From a checkpoint of a small sound classifier: 3.4M parameters, 26041 training examples.
Rows from block 3 of a small sound classifier, named by matrix and row number. Each number is 50 + 10 x the weight over its row's rms, rounded and kept within 0 to 99. All counts start at 0.
After each channel's rows are labels from the 100 clips, of 14848, where the channel reaches its highest value: "strongest on" is what is common among them. Only what is clearly more common there than usual is listed. The data: synthesised sound scenes: up to three everyday sounds over a background. In brackets: how many of the 100, against the usual share in percent.
# c30: last pointwise conv (model.blocks.3.c3.0.weight, 320x320x1, standardized in use), inputs 128-191

c30.80:52 37 29 48 64 61 57 61 70 54 69 36 67 44 66 53 52 50 37 45 54 65 56 50 55 55 45 38 39 50 55 45 55 38 72 41 41 35 42 49 46 47 52 41 34 41 57 58 40 43 36 64 46 50 52 63 49 57 42 60 53 52 57 47
strongest on: stream (48 vs 5.8); fly buzzing (28 vs 5.2)

c30.92:52 49 60 64 54 57 56 48 42 50 57 21 66 47 51 46 52 55 50 14 41 50 53 48 59 33 49 42 30 34 53 39 49 59 52 53 58 46 51 42 45 51 45 51 51 52 52 40 58 52 39 57 49 54 50 55 59 50 50 48 54 49 41 53
strongest on: crying baby (92 vs 5); first sound: crying baby (70 vs 2.4)

c30.0:53 63 46 46 62 44 55 35 39 33 38 18 54 23 38 32 40 32 49 50 39 53 57 58 54 54 25 51 52 62 70 28 51 51 70 39 41 43 48 37 41 68 52 49 57 43 58 60 51 63 61 62 58 46 54 49 63 53 51 60 50 50 63 49
strongest on: laughter (50 vs 5.5); first sound: laughter (43 vs 2.8); speech (31 vs 4.6); first sound: speech (27 vs 2.4)

c30.2:86 38 41 55 61 53 51 56 50 51 67 55 54 32 45 50 53 42 47 57 52 50 50 52 52 50 51 55 42 58 58 67 62 51 33 38 48 49 64 50 53 57 55 45 32 50 49 63 44 44 65 50 47 52 52 62 48 50 52 54 59 58 54 43
strongest on: footsteps (68 vs 5.3); first sound: footsteps (51 vs 2.7)

c30.29:51 34 48 52 49 49 61 53 52 56 38 52 46 47 70 66 52 58 74 70 70 60 38 53 31 34 58 48 60 27 58 74 63 51 51 35 44 48 51 63 58 45 49 32 58 40 53 24 65 45 61 48 47 42 38 37 50 45 41 37 41 41 51 48
strongest on: car horn (96 vs 5.2); first sound: car horn (79 vs 2.6)

c30.95:47 52 71 50 57 47 54 55 62 48 61 58 56 61 58 57 61 48 44 49 53 56 87 65 51 89 43 61 43 39 43 62 55 55 50 63 59 42 51 53 51 49 28 64 69 55 60 57 62 37 48 60 50 70 50 54 60 54 47 50 52 56 51 70
strongest on: bird chirping (100 vs 5.3); first sound: bird chirping (58 vs 2.7)

c30.177:44 63 50 30 50 45 48 55 48 39 50 47 31 53 64 54 49 55 41 44 48 51 42 60 28 53 42 48 21 39 64 38 50 34 46 47 35 59 46 56 44 47 65 47 60 53 55 43 58 57 43 45 30 63 73 56 68 64 61 50 67 64 48 53
strongest on: laser zap (84 vs 5.3); first sound: laser zap (71 vs 2.6)

c30.22:49 50 46 49 49 40 53 35 56 57 46 21 58 38 47 45 44 48 50 46 44 53 52 65 33 54 47 67 52 52 50 45 50 55 62 48 53 38 51 63 61 50 67 37 48 40 50 57 47 42 43 47 52 55 53 49 42 45 39 49 54 53 44 42
strongest on: laughter (77 vs 5.5); number of sounds: 1 (61 vs 33.2); first sound: laughter (57 vs 2.8)

c30.214:65 53 21 43 59 52 28 49 36 50 49 49 53 32 49 51 54 52 34 58 47 52 60 60 42 66 42 34 49 60 62 52 51 52 54 61 32 55 63 53 51 53 53 30 54 51 47 54 42 52 51 41 50 48 53 42 46 41 32 41 37 58 47 44
strongest on: ball bouncing (91 vs 5.2); first sound: ball bouncing (69 vs 2.7)

c30.109:57 42 55 42 49 56 31 50 42 51 61 43 54 48 52 49 31 53 32 53 42 53 15 50 55 37 58 30 41 50 54 25 39 41 46 54 49 41 58 47 56 39 32 49 40 31 39 53 54 48 15 52 49 28 46 51 45 41 39 41 26 56 50 53
strongest on: melody (53 vs 5.5); background: none (47 vs 22.5); first sound: melody (42 vs 2.8)

c30.282:51 29 60 46 63 65 55 63 44 53 45 55 62 40 33 45 48 47 44 54 50 43 51 42 60 69 53 49 44 54 43 50 33 47 53 54 44 44 50 39 50 46 49 51 33 50 43 53 53 50 45 44 60 59 52 61 57 69 65 59 55 50 61 45
strongest on: melody (36 vs 5.5); laughter (33 vs 5.5); first sound: melody (32 vs 2.8); first sound: laughter (26 vs 2.8)

c30.220:49 39 58 58 61 52 66 58 50 60 41 68 53 48 50 46 38 32 50 61 61 50 53 36 56 64 77 64 44 48 15 67 61 44 36 54 43 57 23 47 41 40 54 43 48 54 31 52 33 49 56 50 42 52 59 62 48 58 56 50 64 46 59 39
strongest on: car horn (42 vs 5.2); first sound: car horn (36 vs 2.6)

c30.218:49 52 54 43 52 52 60 50 40 56 36 52 37 55 65 59 49 49 45 51 50 48 46 41 45 57 44 45 40 45 36 49 52 41 33 62 38 58 26 47 47 51 51 49 47 52 26 51 22 50 51 45 38 69 74 70 48 57 74 57 67 63 48 31
strongest on: explosion (53 vs 5.3); glass breaking (46 vs 5.1); first sound: explosion (46 vs 2.6); first sound: glass breaking (41 vs 2.5)

c30.284:40 63 55 49 47 59 48 50 57 54 44 51 58 50 52 44 42 48 46 32 36 57 36 56 78 39 55 42 38 40 57 39 36 45 45 52 51 52 54 62 46 46 50 33 51 51 47 47 52 53 46 60 42 55 49 49 50 50 45 60 49 58 55 47
strongest on: fly buzzing (85 vs 5.2); first sound: fly buzzing (73 vs 2.7)

c30.318:50 67 58 61 53 50 49 39 52 49 50 47 56 56 41 50 45 41 44 52 41 44 50 48 52 51 55 48 45 43 50 46 41 40 35 57 49 65 52 50 50 54 56 82 58 57 49 34 41 68 43 43 32 64 77 63 69 69 66 53 67 66 57 52
strongest on: laser zap (82 vs 5.3); first sound: laser zap (69 vs 2.6)

c30.101:37 44 56 62 40 46 46 37 63 42 61 42 61 46 39 36 44 49 49 34 32 64 49 52 56 46 54 52 51 43 47 45 48 47 45 57 55 54 57 49 43 49 47 45 56 48 61 62 64 41 40 49 47 52 50 50 64 47 51 42 48 67 47 50
strongest on: number of sounds: 1 (87 vs 33.2); electric buzz (56 vs 5.6); explosion (27 vs 5.3)

c30.292:42 62 53 55 38 39 44 40 40 43 56 44 49 77 59 50 56 37 50 39 50 72 39 60 49 61 26 63 43 46 68 38 50 63 53 52 64 45 50 57 37 46 51 57 52 39 57 68 53 47 36 54 46 50 40 42 72 42 49 44 46 49 48 79
strongest on: background: none (75 vs 22.5); number of sounds: 1 (65 vs 33.2); explosion (27 vs 5.3); first sound: explosion (25 vs 2.6)

c30.262:70 31 47 55 52 68 32 52 50 38 58 65 57 43 46 43 53 50 53 53 43 42 36 44 27 55 43 39 18 44 53 48 60 42 38 45 49 55 59 44 51 50 60 40 39 51 42 55 47 50 82 50 54 39 49 36 51 49 42 39 41 54 32 44
strongest on: thunder (81 vs 5.4); first sound: thunder (65 vs 2.8)

c30.310:61 53 44 52 48 71 46 70 46 52 64 34 57 56 63 44 32 45 38 54 43 44 48 49 38 51 48 26 48 33 53 20 51 39 59 30 45 41 51 24 40 45 44 48 34 40 54 31 64 46 58 60 51 36 44 48 66 56 50 64 47 48 49 31
strongest on: laughter (43 vs 5.5); speech (42 vs 4.6); first sound: speech (34 vs 2.4); first sound: laughter (33 vs 2.8)

c30.180:55 53 49 51 54 52 56 61 49 60 71 52 65 53 51 49 48 44 50 52 48 49 56 45 66 56 42 48 45 47 51 48 48 47 51 56 48 25 60 54 43 43 53 37 47 48 27 54 49 50 35 57 36 54 50 51 49 52 45 68 56 55 47 41
strongest on: door slam (88 vs 5.3); first sound: door slam (57 vs 2.7)

c30.210:54 42 35 24 77 39 47 49 52 50 28 68 25 30 41 56 48 57 39 46 60 48 34 40 59 32 44 58 36 62 30 75 60 28 33 23 29 54 44 52 57 37 51 45 45 45 37 50 47 27 49 48 47 47 56 59 43 51 51 38 56 47 47 54
strongest on: water drop (88 vs 5.2); first sound: water drop (56 vs 2.6)

c30.64:51 82 61 49 58 67 40 46 60 49 63 63 59 54 40 50 45 40 72 62 41 36 45 52 77 50 73 58 49 42 53 47 46 42 47 51 44 70 47 51 55 47 48 52 39 54 51 36 50 53 47 51 52 56 55 49 48 54 54 49 52 56 60 44
strongest on: laser zap (87 vs 5.3); first sound: laser zap (63 vs 2.6)

c30.295:52 62 57 55 42 37 45 52 39 42 44 47 58 54 42 52 42 43 54 55 37 45 41 42 63 48 53 33 55 47 46 40 37 40 45 26 55 51 46 48 47 55 39 47 49 55 55 46 54 44 50 43 43 35 44 44 52 51 43 38 39 37 61 51
strongest on: door slam (67 vs 5.3); first sound: door slam (41 vs 2.7)

c30.252:42 47 63 42 48 37 37 32 50 25 52 38 50 52 49 43 64 56 31 45 41 31 60 40 57 59 50 58 28 56 45 58 60 62 57 56 60 50 48 40 45 56 33 54 55 50 49 57 54 52 50 53 39 48 59 46 48 43 49 47 34 33 40 40
strongest on: number of sounds: 1 (76 vs 33.2); door slam (64 vs 5.3); first sound: door slam (58 vs 2.7); background: none (47 vs 22.5)

c30.57:40 65 59 19 47 49 50 53 59 50 43 49 41 61 35 53 53 70 38 47 49 48 50 50 36 51 39 41 50 45 49 43 52 55 47 63 56 68 46 53 57 41 50 59 60 50 50 52 39 57 42 55 38 55 58 64 52 60 55 66 52 54 39 54
strongest on: explosion (74 vs 5.3); first sound: explosion (70 vs 2.6)

c30.122:21 49 72 62 52 45 47 45 50 53 47 57 50 48 50 36 50 28 47 50 43 49 53 35 80 66 53 82 49 63 25 57 48 50 37 68 52 45 70 37 50 37 38 67 53 65 35 66 55 33 51 29 31 74 71 63 46 60 68 56 61 52 50 43
strongest on: water drop (62 vs 5.2); first sound: water drop (37 vs 2.6); bird chirping (31 vs 5.3)

c30.219:53 55 58 47 67 67 66 48 51 47 52 57 55 53 45 53 50 47 41 55 57 48 50 50 49 38 45 45 37 49 60 49 56 46 37 56 40 62 45 44 46 56 57 58 48 55 42 60 43 59 54 48 37 74 81 84 58 61 85 55 82 59 52 44
strongest on: water drop (76 vs 5.2); first sound: water drop (52 vs 2.6)

c30.34:45 39 48 52 29 45 49 44 68 54 55 36 40 42 62 31 48 38 46 43 40 46 49 51 47 40 40 52 63 49 50 47 47 54 48 58 55 45 44 41 47 61 56 50 71 43 55 66 49 53 27 42 38 65 54 63 49 49 67 53 66 58 61 42
strongest on: number of sounds: 1 (82 vs 33.2); background: none (59 vs 22.5); door slam (37 vs 5.3); first sound: door slam (36 vs 2.7)

c30.264:62 55 53 51 45 49 51 52 46 50 46 47 68 53 66 37 33 50 47 32 35 58 36 52 64 44 42 57 47 46 56 39 50 58 44 58 58 41 64 51 38 45 40 51 50 48 49 61 54 33 43 52 42 50 43 45 57 37 44 27 28 56 51 70
strongest on: reverberation (61 vs 34.8); background: none (53 vs 22.5); fire crackling (25 vs 5.4)

c30.106:50 33 35 54 55 59 58 47 44 54 52 67 21 50 42 41 37 44 58 54 40 63 31 54 28 48 61 31 49 53 49 56 53 34 44 54 24 56 47 36 53 47 48 21 49 49 51 43 56 54 47 29 72 44 52 53 45 50 48 35 39 60 48 55
strongest on: melody (40 vs 5.5); first sound: melody (32 vs 2.8); doorbell (26 vs 4.8)

c30.298:55 46 43 52 22 48 50 29 52 53 70 47 60 46 49 52 51 50 55 40 11 58 49 51 51 42 50 30 55 57 60 21 47 50 39 56 51 49 76 46 55 50 41 47 48 37 61 47 60 36 56 56 67 59 50 38 58 44 43 49 44 58 38 50
strongest on: thunder (58 vs 5.4); first sound: thunder (48 vs 2.8)

c30.118:75 43 31 55 56 46 50 53 47 37 68 51 61 42 55 44 41 49 56 51 55 37 49 53 48 52 36 51 46 42 60 51 65 55 52 45 46 45 54 56 50 49 63 58 37 51 53 60 35 36 65 60 46 47 47 57 55 49 51 49 60 52 56 49
strongest on: ball bouncing (43 vs 5.2); door slam (42 vs 5.3)

c30.255:60 56 60 40 56 51 42 60 38 43 59 27 54 50 48 52 43 45 34 46 51 52 45 58 55 54 41 50 40 61 72 47 57 50 55 43 50 49 49 43 42 61 54 50 47 47 50 51 53 53 45 50 51 41 51 47 47 50 38 50 38 34 45 51
strongest on: reverberation (67 vs 34.8); text has "room" (67 vs 34.8); text has "reverberant" (67 vs 34.8); chatter (36 vs 5.5)

c30.105:31 52 60 44 45 60 36 45 31 45 48 71 50 53 38 38 45 48 49 50 40 51 38 54 66 41 49 47 42 52 42 33 20 35 32 49 47 59 44 41 58 50 29 56 43 58 52 55 57 61 35 33 52 52 59 55 58 56 56 58 41 63 61 55
strongest on: background: none (63 vs 22.5); melody (42 vs 5.5); first sound: melody (38 vs 2.8)

c30.317:48 66 60 49 60 60 43 50 55 55 57 44 50 57 71 58 46 46 52 48 48 41 56 44 46 65 46 49 38 42 46 47 43 40 55 57 45 59 49 43 33 47 39 47 49 47 47 42 51 44 46 53 20 69 69 56 50 60 63 62 66 57 44 50
strongest on: explosion (64 vs 5.3); first sound: explosion (56 vs 2.6); laser zap (26 vs 5.3)

c30.240:75 40 44 50 53 53 50 47 40 54 64 55 59 49 45 37 37 41 41 33 50 46 41 47 66 54 46 73 58 55 41 70 64 58 62 44 43 30 51 46 39 56 63 46 47 38 46 52 47 50 48 38 43 48 49 53 49 50 58 44 62 37 54 52
strongest on: footsteps (70 vs 5.3); background: none (56 vs 22.5); first sound: footsteps (51 vs 2.7)

c30.241:63 50 41 28 37 61 52 50 39 51 55 58 34 42 54 45 47 43 55 48 44 49 48 65 35 48 52 50 55 45 63 53 54 43 44 50 28 45 44 55 41 53 70 28 65 46 48 47 50 68 69 49 62 44 54 47 56 55 47 24 54 60 22 45
strongest on: footsteps (55 vs 5.3); first sound: footsteps (42 vs 2.7)

c30.250:52 41 66 29 52 52 48 59 34 51 71 31 60 51 59 46 53 50 47 18 48 48 40 47 66 55 29 54 37 49 52 41 46 57 66 50 53 49 38 43 34 53 48 60 50 42 67 50 69 49 27 62 48 52 62 52 58 59 60 49 51 50 35 54
strongest on: reverberation (62 vs 34.8); text has "room" (62 vs 34.8); text has "reverberant" (62 vs 34.8); chatter (36 vs 5.5)

c30.19:53 31 30 69 50 57 44 31 29 61 46 52 53 46 75 48 58 45 73 46 49 39 23 41 49 60 56 51 59 52 39 53 46 47 49 28 48 50 46 41 38 42 49 37 49 44 50 36 75 44 66 42 45 28 34 42 52 52 45 35 48 48 42 47
strongest on: beeping (86 vs 5.5); first sound: beeping (62 vs 2.6)

c30.195:53 47 48 52 56 50 68 50 50 55 50 47 62 36 49 45 49 45 59 42 53 47 42 47 67 49 50 53 36 39 49 41 48 43 50 55 25 29 69 45 49 28 53 46 38 49 34 42 34 50 32 51 42 57 53 46 46 55 45 51 49 64 50 46
strongest on: number of sounds: 3 (60 vs 33); fly buzzing (34 vs 5.2); stream (26 vs 5.8)

c30.260:43 24 46 52 47 59 49 64 49 58 55 52 51 41 46 56 43 65 41 47 53 50 56 31 52 62 51 48 46 58 29 49 34 25 57 48 25 32 50 49 53 42 34 48 30 56 40 44 57 44 48 59 66 63 57 78 48 72 73 66 63 56 47 48
strongest on: laughter (33 vs 5.5); beeping (27 vs 5.5); first sound: laughter (26 vs 2.8)

c30.137:56 30 53 51 55 51 45 54 48 46 64 41 51 50 64 49 50 45 47 52 52 43 43 56 71 69 45 57 32 57 48 49 77 39 53 27 34 31 36 40 26 49 59 74 29 48 49 56 59 55 75 48 60 40 57 57 58 61 73 56 55 58 48 29
strongest on: water drop (94 vs 5.2); first sound: water drop (58 vs 2.6)

c30.181:52 68 50 31 55 42 63 51 63 54 65 55 58 50 55 39 56 51 61 39 47 56 51 64 52 54 44 38 41 44 72 42 50 51 41 53 56 52 55 50 46 51 66 58 55 42 38 64 57 58 36 42 52 49 50 44 59 56 50 61 56 57 50 63
strongest on: laser zap (49 vs 5.3); first sound: laser zap (42 vs 2.6)

c30.268:54 38 49 59 61 50 50 50 56 38 54 62 42 37 49 50 35 38 44 61 48 40 40 47 50 40 67 48 41 50 48 58 54 39 51 36 50 41 44 52 34 52 53 45 34 40 41 53 41 41 49 46 19 42 46 50 52 46 51 49 50 45 77 46
strongest on: car horn (32 vs 5.2); door slam (29 vs 5.3); first sound: car horn (25 vs 2.6)

c30.179:60 38 50 58 67 44 43 56 48 40 48 71 66 50 44 60 47 62 46 52 44 51 60 51 47 50 34 50 45 66 57 58 46 38 41 50 50 53 54 70 60 40 50 46 51 52 46 62 43 40 41 47 58 48 54 45 51 46 45 46 42 51 39 46
strongest on: ball bouncing (97 vs 5.2); first sound: ball bouncing (72 vs 2.7)

c30.231:52 50 53 49 52 36 48 47 46 50 42 50 53 40 43 51 53 36 32 61 46 48 83 48 35 78 48 40 56 54 50 53 51 41 71 57 47 50 50 53 66 54 57 59 60 69 47 52 42 50 51 51 55 52 43 46 44 45 28 53 35 37 62 44
strongest on: bird chirping (100 vs 5.3); first sound: bird chirping (59 vs 2.7)

c30.213:38 46 54 53 44 33 54 49 65 52 61 47 60 52 40 45 49 47 51 50 38 51 45 38 51 44 69 38 65 58 40 53 37 53 46 53 48 54 42 52 37 54 48 51 69 47 58 59 40 60 39 41 51 47 61 55 49 50 55 57 51 49 67 50
strongest on: car horn (30 vs 5.2); melody (27 vs 5.5); first sound: car horn (26 vs 2.6)

c30.85:49 43 47 62 53 56 35 51 50 64 62 50 68 49 49 39 49 50 41 48 46 49 22 39 64 54 53 49 57 56 42 41 45 30 37 17 42 45 54 36 43 55 37 43 30 41 50 49 63 40 49 50 60 40 45 48 44 49 45 47 41 57 47 45
strongest on: thunder (29 vs 5.4); speech (28 vs 4.6)

c30.217:46 52 71 48 68 65 61 64 51 53 45 65 48 50 50 48 47 39 46 53 51 35 49 48 50 51 51 53 27 46 44 56 56 38 37 53 32 61 20 46 51 50 46 58 39 51 32 50 36 54 54 50 36 77 82 79 56 70 77 66 67 71 51 40
strongest on: explosion (66 vs 5.3); first sound: explosion (58 vs 2.6)

c30.263:52 40 46 49 45 59 45 55 83 43 65 68 61 42 47 30 24 37 51 52 31 43 35 34 37 58 75 46 58 39 38 52 43 45 33 38 52 59 48 53 44 64 47 47 53 53 56 39 50 51 41 51 49 50 51 52 56 50 47 45 49 58 64 55
strongest on: car horn (89 vs 5.2); first sound: car horn (66 vs 2.6)

c30.303:59 51 46 57 36 48 36 47 62 49 55 50 59 51 39 42 40 43 50 35 31 54 40 42 63 56 44 58 67 60 49 52 51 54 45 49 54 38 50 50 38 52 58 51 60 34 53 62 58 55 51 29 55 47 49 44 50 51 53 43 41 42 47 50
strongest on: door slam (53 vs 5.3); first sound: door slam (35 vs 2.7); ball bouncing (27 vs 5.2)

c30.102:64 53 47 73 51 62 41 48 49 39 44 61 82 43 46 41 49 44 26 51 50 49 50 54 51 37 52 34 61 39 54 62 54 44 36 50 39 47 72 41 59 54 56 51 53 56 42 63 43 50 60 46 54 44 50 52 49 46 49 44 47 60 50 49
strongest on: thunder (44 vs 5.4); footsteps (43 vs 5.3); first sound: thunder (40 vs 2.8); first sound: footsteps (36 vs 2.7)

c30.198:78 53 49 57 56 50 37 54 68 53 58 57 68 41 44 46 54 49 48 54 45 47 54 53 47 52 53 60 46 48 53 64 51 50 38 64 43 56 74 50 74 53 59 40 47 50 56 52 38 29 50 48 57 53 53 59 50 47 44 47 56 63 51 50
strongest on: footsteps (91 vs 5.3); first sound: footsteps (73 vs 2.7)

c30.258:23 43 54 59 49 30 50 50 45 47 45 50 50 60 67 49 51 47 45 33 51 50 51 52 80 75 48 59 38 63 40 58 48 47 43 54 49 08 52 45 51 26 32 58 37 60 50 50 59 37 57 52 46 47 50 57 52 62 65 60 47 48 51 54
strongest on: beeping (62 vs 5.5); water drop (35 vs 5.2); first sound: beeping (35 vs 2.6)

c30.12:48 49 39 46 54 39 50 54 48 54 46 40 39 52 50 47 51 39 47 58 42 39 56 48 53 63 54 50 47 58 43 47 70 56 53 36 48 48 48 50 42 43 50 62 44 36 46 40 50 42 60 64 58 56 61 66 56 75 69 74 61 53 58 48
strongest on: beeping (53 vs 5.5); first sound: beeping (39 vs 2.6)

c30.216:46 41 43 74 50 44 26 37 49 58 49 35 42 40 73 50 45 49 47 43 52 43 41 34 77 49 58 41 65 56 46 52 52 52 51 25 54 37 43 47 43 58 43 39 35 43 51 48 54 47 59 45 57 25 43 49 58 68 63 41 58 50 47 46
strongest on: beeping (91 vs 5.5); first sound: beeping (60 vs 2.6)

c30.308:47 50 48 46 51 42 50 53 52 70 66 44 54 53 71 39 65 52 55 51 63 61 25 51 38 56 55 54 56 52 54 49 52 32 46 33 43 47 39 43 41 50 52 34 49 48 38 49 62 42 25 46 37 50 39 32 43 35 43 43 44 54 57 47
strongest on: car passing (44 vs 5); first sound: car passing (31 vs 2.5)

c30.158:61 49 35 43 59 53 45 51 61 48 73 49 70 41 76 53 38 52 43 43 70 46 49 53 57 53 45 43 50 48 50 52 49 50 49 51 36 31 55 61 50 47 55 46 50 52 52 62 40 50 36 50 50 50 62 53 49 61 51 55 48 37 39 49
strongest on: stream (31 vs 5.8); chatter (25 vs 5.5)

c30.129:44 53 71 30 48 50 46 37 28 32 52 49 45 53 33 48 47 57 44 43 44 46 57 54 50 60 50 53 53 74 49 36 37 47 49 56 59 79 42 44 65 62 40 68 51 50 55 36 61 65 31 44 59 52 58 49 62 51 58 50 52 37 50 58
strongest on: number of sounds: 1 (91 vs 33.2); background: none (62 vs 22.5); laser zap (30 vs 5.3); first sound: laser zap (29 vs 2.6)

c30.305:61 42 43 48 57 68 56 58 51 38 54 54 49 56 59 47 61 50 58 53 66 67 45 54 32 32 49 30 30 34 62 54 62 43 61 40 43 48 46 41 39 43 55 23 54 38 60 50 52 43 69 51 42 47 45 52 53 45 40 50 51 44 50 60
strongest on: footsteps (63 vs 5.3); first sound: footsteps (44 vs 2.7); spray hiss (25 vs 5.5)

c30.24:65 40 45 54 39 48 50 28 42 80 43 43 41 53 75 49 34 50 45 44 46 46 29 44 54 46 55 48 60 53 49 50 50 64 69 37 61 33 50 58 48 51 45 58 49 33 50 48 47 49 53 43 44 33 35 43 51 46 51 44 41 41 44 48
strongest on: beeping (75 vs 5.5); first sound: beeping (49 vs 2.6)

c30.104:53 67 49 56 51 63 43 45 32 53 36 47 43 46 43 49 48 52 38 44 52 45 33 52 68 35 44 49 52 50 52 50 35 43 34 49 49 58 48 41 53 62 62 31 48 56 35 36 33 55 51 49 26 65 60 59 44 59 64 47 68 56 50 48
strongest on: explosion (63 vs 5.3); first sound: explosion (55 vs 2.6)

c30.194:37 50 66 72 32 42 55 51 59 43 48 41 45 63 50 51 67 47 66 49 31 51 42 52 47 45 45 54 36 44 51 42 40 51 36 48 50 58 72 35 56 44 41 50 60 26 64 57 52 45 33 39 51 47 42 30 66 46 39 42 42 55 43 58
strongest on: fly buzzing (27 vs 5.2)

c30.207:55 39 62 29 49 69 60 55 32 45 52 60 26 31 32 41 30 47 48 61 42 47 49 38 44 50 52 50 47 66 39 40 40 47 59 49 47 48 55 28 60 71 54 48 50 50 49 76 60 59 47 51 64 62 52 62 42 47 43 54 48 53 63 59
strongest on: melody (55 vs 5.5); first sound: melody (49 vs 2.8); mooing (31 vs 5.2); first sound: mooing (25 vs 2.6)

c30.135:56 44 55 63 54 49 51 57 67 53 54 49 60 45 50 45 43 43 53 52 44 38 54 51 43 36 62 51 63 43 54 52 38 51 56 59 51 58 59 53 42 32 54 53 55 50 44 25 44 54 49 60 23 52 65 52 61 68 53 58 52 51 57 47
strongest on: laser zap (58 vs 5.3); first sound: laser zap (49 vs 2.6); barking (33 vs 5.2); first sound: barking (30 vs 2.6)

c30.261:61 64 43 68 44 52 30 47 47 63 43 41 45 44 50 47 50 71 33 45 49 36 37 53 48 43 51 41 49 42 51 49 50 51 42 52 51 60 65 49 52 48 61 41 48 42 40 49 54 55 50 55 44 44 55 50 52 47 43 32 49 70 47 51
strongest on: number of sounds: 3 (63 vs 33); siren (61 vs 5.5); first sound: siren (38 vs 2.5); phone ringing (34 vs 5.1)

c30.176:50 51 31 49 53 50 59 48 53 51 46 50 60 48 52 51 46 33 55 45 51 57 39 58 58 60 41 61 45 45 50 50 50 48 50 53 46 23 52 47 47 36 60 36 35 48 23 51 35 47 20 48 41 55 57 50 51 56 49 55 50 50 50 50
strongest on: fly buzzing (35 vs 5.2); stream (29 vs 5.8)

c30.49:61 44 42 41 42 60 40 59 46 52 54 51 46 30 60 59 43 77 46 62 46 56 46 44 37 53 58 46 46 56 55 32 10 36 42 53 43 49 68 47 57 51 38 28 43 50 48 51 56 54 60 49 61 48 40 58 25 38 34 49 40 58 53 44
strongest on: melody (74 vs 5.5); first sound: melody (58 vs 2.8)

c30.56:43 31 44 41 51 56 56 51 42 49 45 64 49 31 42 48 43 45 46 34 55 46 64 22 51 71 54 31 46 54 26 69 58 50 38 54 56 56 33 55 51 58 47 51 57 63 42 54 52 36 51 45 36 56 54 56 50 51 62 45 59 47 47 48
strongest on: bird chirping (99 vs 5.3); first sound: bird chirping (58 vs 2.7)

c30.16:69 41 34 61 52 48 56 53 49 53 62 56 55 43 46 45 47 37 45 43 65 43 38 51 58 50 48 66 52 52 48 67 60 60 50 45 42 42 52 50 49 61 63 47 39 48 40 58 26 50 55 49 45 62 60 66 36 54 66 53 79 45 55 43
strongest on: door slam (46 vs 5.3); water drop (42 vs 5.2); first sound: door slam (35 vs 2.7)

c30.36:50 51 39 44 52 51 54 50 54 52 50 52 63 43 55 49 43 53 49 42 54 46 48 51 57 51 55 49 45 43 48 53 50 46 54 46 31 32 56 63 50 39 55 33 34 52 44 50 38 50 16 61 46 51 56 53 45 58 50 53 50 50 50 49
strongest on: reverberation (71 vs 34.8); text has "room" (71 vs 34.8); text has "reverberant" (71 vs 34.8); stream (35 vs 5.8)

c30.86:51 58 38 44 45 52 56 50 53 54 43 49 59 49 56 49 38 51 49 48 50 49 41 51 61 49 50 47 30 38 47 52 48 49 43 51 36 39 65 56 50 39 56 41 36 54 41 51 28 40 21 49 43 54 53 56 50 61 49 53 48 52 42 54
strongest on: fly buzzing (27 vs 5.2); stream (27 vs 5.8)

c30.211:54 40 40 49 63 59 55 62 42 55 46 70 53 55 68 49 55 39 50 56 74 51 49 42 37 50 50 37 37 49 41 65 65 45 25 28 49 48 35 53 51 49 60 47 50 63 34 52 50 38 59 66 64 50 53 63 50 51 60 48 57 48 42 43
strongest on: footsteps (69 vs 5.3); first sound: footsteps (60 vs 2.7); water drop (29 vs 5.2)

c30.272:76 50 22 58 55 54 35 47 40 45 49 51 61 37 34 30 54 47 39 60 44 35 50 49 47 57 36 45 50 52 51 51 50 49 51 48 41 43 70 43 52 54 55 35 26 50 42 59 50 39 65 48 59 31 42 45 49 48 48 51 48 49 55 48
strongest on: ball bouncing (53 vs 5.2); first sound: ball bouncing (42 vs 2.7); knocking (33 vs 5.4)

c30.170:54 64 48 72 53 42 37 51 41 53 53 43 44 41 63 51 47 55 44 52 50 33 36 56 62 48 63 51 41 51 53 47 48 31 36 29 40 66 52 38 44 50 53 36 39 42 42 46 50 52 54 50 46 47 55 43 48 50 52 49 52 62 53 42
strongest on: number of sounds: 3 (63 vs 33); hammering (58 vs 5.2); first sound: hammering (37 vs 2.7); siren (35 vs 5.5)

c30.4:63 39 46 51 52 49 53 46 51 41 38 58 63 28 35 41 48 49 17 49 51 48 46 44 36 40 49 39 47 54 50 64 55 49 45 47 58 56 42 48 37 59 51 37 53 53 42 57 50 45 67 52 55 53 51 46 33 44 50 44 59 50 50 27
strongest on: ball bouncing (34 vs 5.2); knocking (31 vs 5.4); first sound: ball bouncing (27 vs 2.7); first sound: knocking (26 vs 2.8)

c30.208:29 23 48 55 45 57 29 45 49 63 54 49 25 47 35 44 37 67 44 42 33 47 37 41 46 33 69 47 51 35 58 53 48 63 60 50 53 38 30 43 54 61 50 45 54 42 56 44 42 54 44 59 51 53 51 55 36 49 45 41 55 62 45 57
strongest on: crying baby (54 vs 5); background: none (54 vs 22.5); first sound: crying baby (41 vs 2.4)

c30.58:60 49 45 70 44 50 66 55 53 58 45 38 47 41 51 56 44 45 70 38 38 48 48 58 48 60 44 39 47 53 51 56 43 53 47 65 46 41 56 44 53 42 60 40 44 50 28 44 44 45 41 58 48 50 55 44 46 49 49 54 46 51 53 51
strongest on: fly buzzing (44 vs 5.2); typing (31 vs 5.7)

c30.233:65 49 49 39 56 57 58 54 49 66 64 50 70 43 45 29 30 53 45 40 48 47 47 48 71 46 45 60 48 55 52 60 44 53 34 61 39 31 71 50 56 41 53 57 48 50 43 66 50 52 39 50 36 57 53 49 55 55 50 58 51 51 42 49
strongest on: stream (26 vs 5.8)

c30.71:50 65 48 52 44 47 41 47 49 51 60 51 61 68 77 46 37 43 42 24 53 69 41 59 55 50 41 65 39 48 71 42 65 49 49 50 57 23 52 48 33 51 48 49 64 32 50 59 52 54 48 54 58 45 27 47 57 44 45 39 46 58 51 57
strongest on: footsteps (37 vs 5.3); first sound: footsteps (30 vs 2.7); chatter (27 vs 5.5)

c30.249:39 59 53 47 51 43 51 50 48 47 49 37 56 61 67 53 59 48 61 49 49 59 48 53 52 55 34 44 50 45 51 33 57 52 51 55 51 58 40 67 35 53 31 65 45 54 48 40 49 49 49 49 51 56 56 57 60 62 83 60 68 49 52 46
strongest on: explosion (43 vs 5.3); first sound: explosion (43 vs 2.6); glass breaking (39 vs 5.1); first sound: glass breaking (38 vs 2.5)

c30.202:51 45 19 81 44 50 32 43 65 61 51 41 56 14 57 46 54 47 48 56 45 51 51 50 37 53 51 54 54 35 49 52 28 60 54 73 54 44 88 49 49 29 51 36 54 68 45 39 56 44 59 47 41 51 47 53 33 47 46 47 39 63 54 50
strongest on: thunder (51 vs 5.4); first sound: thunder (44 vs 2.8)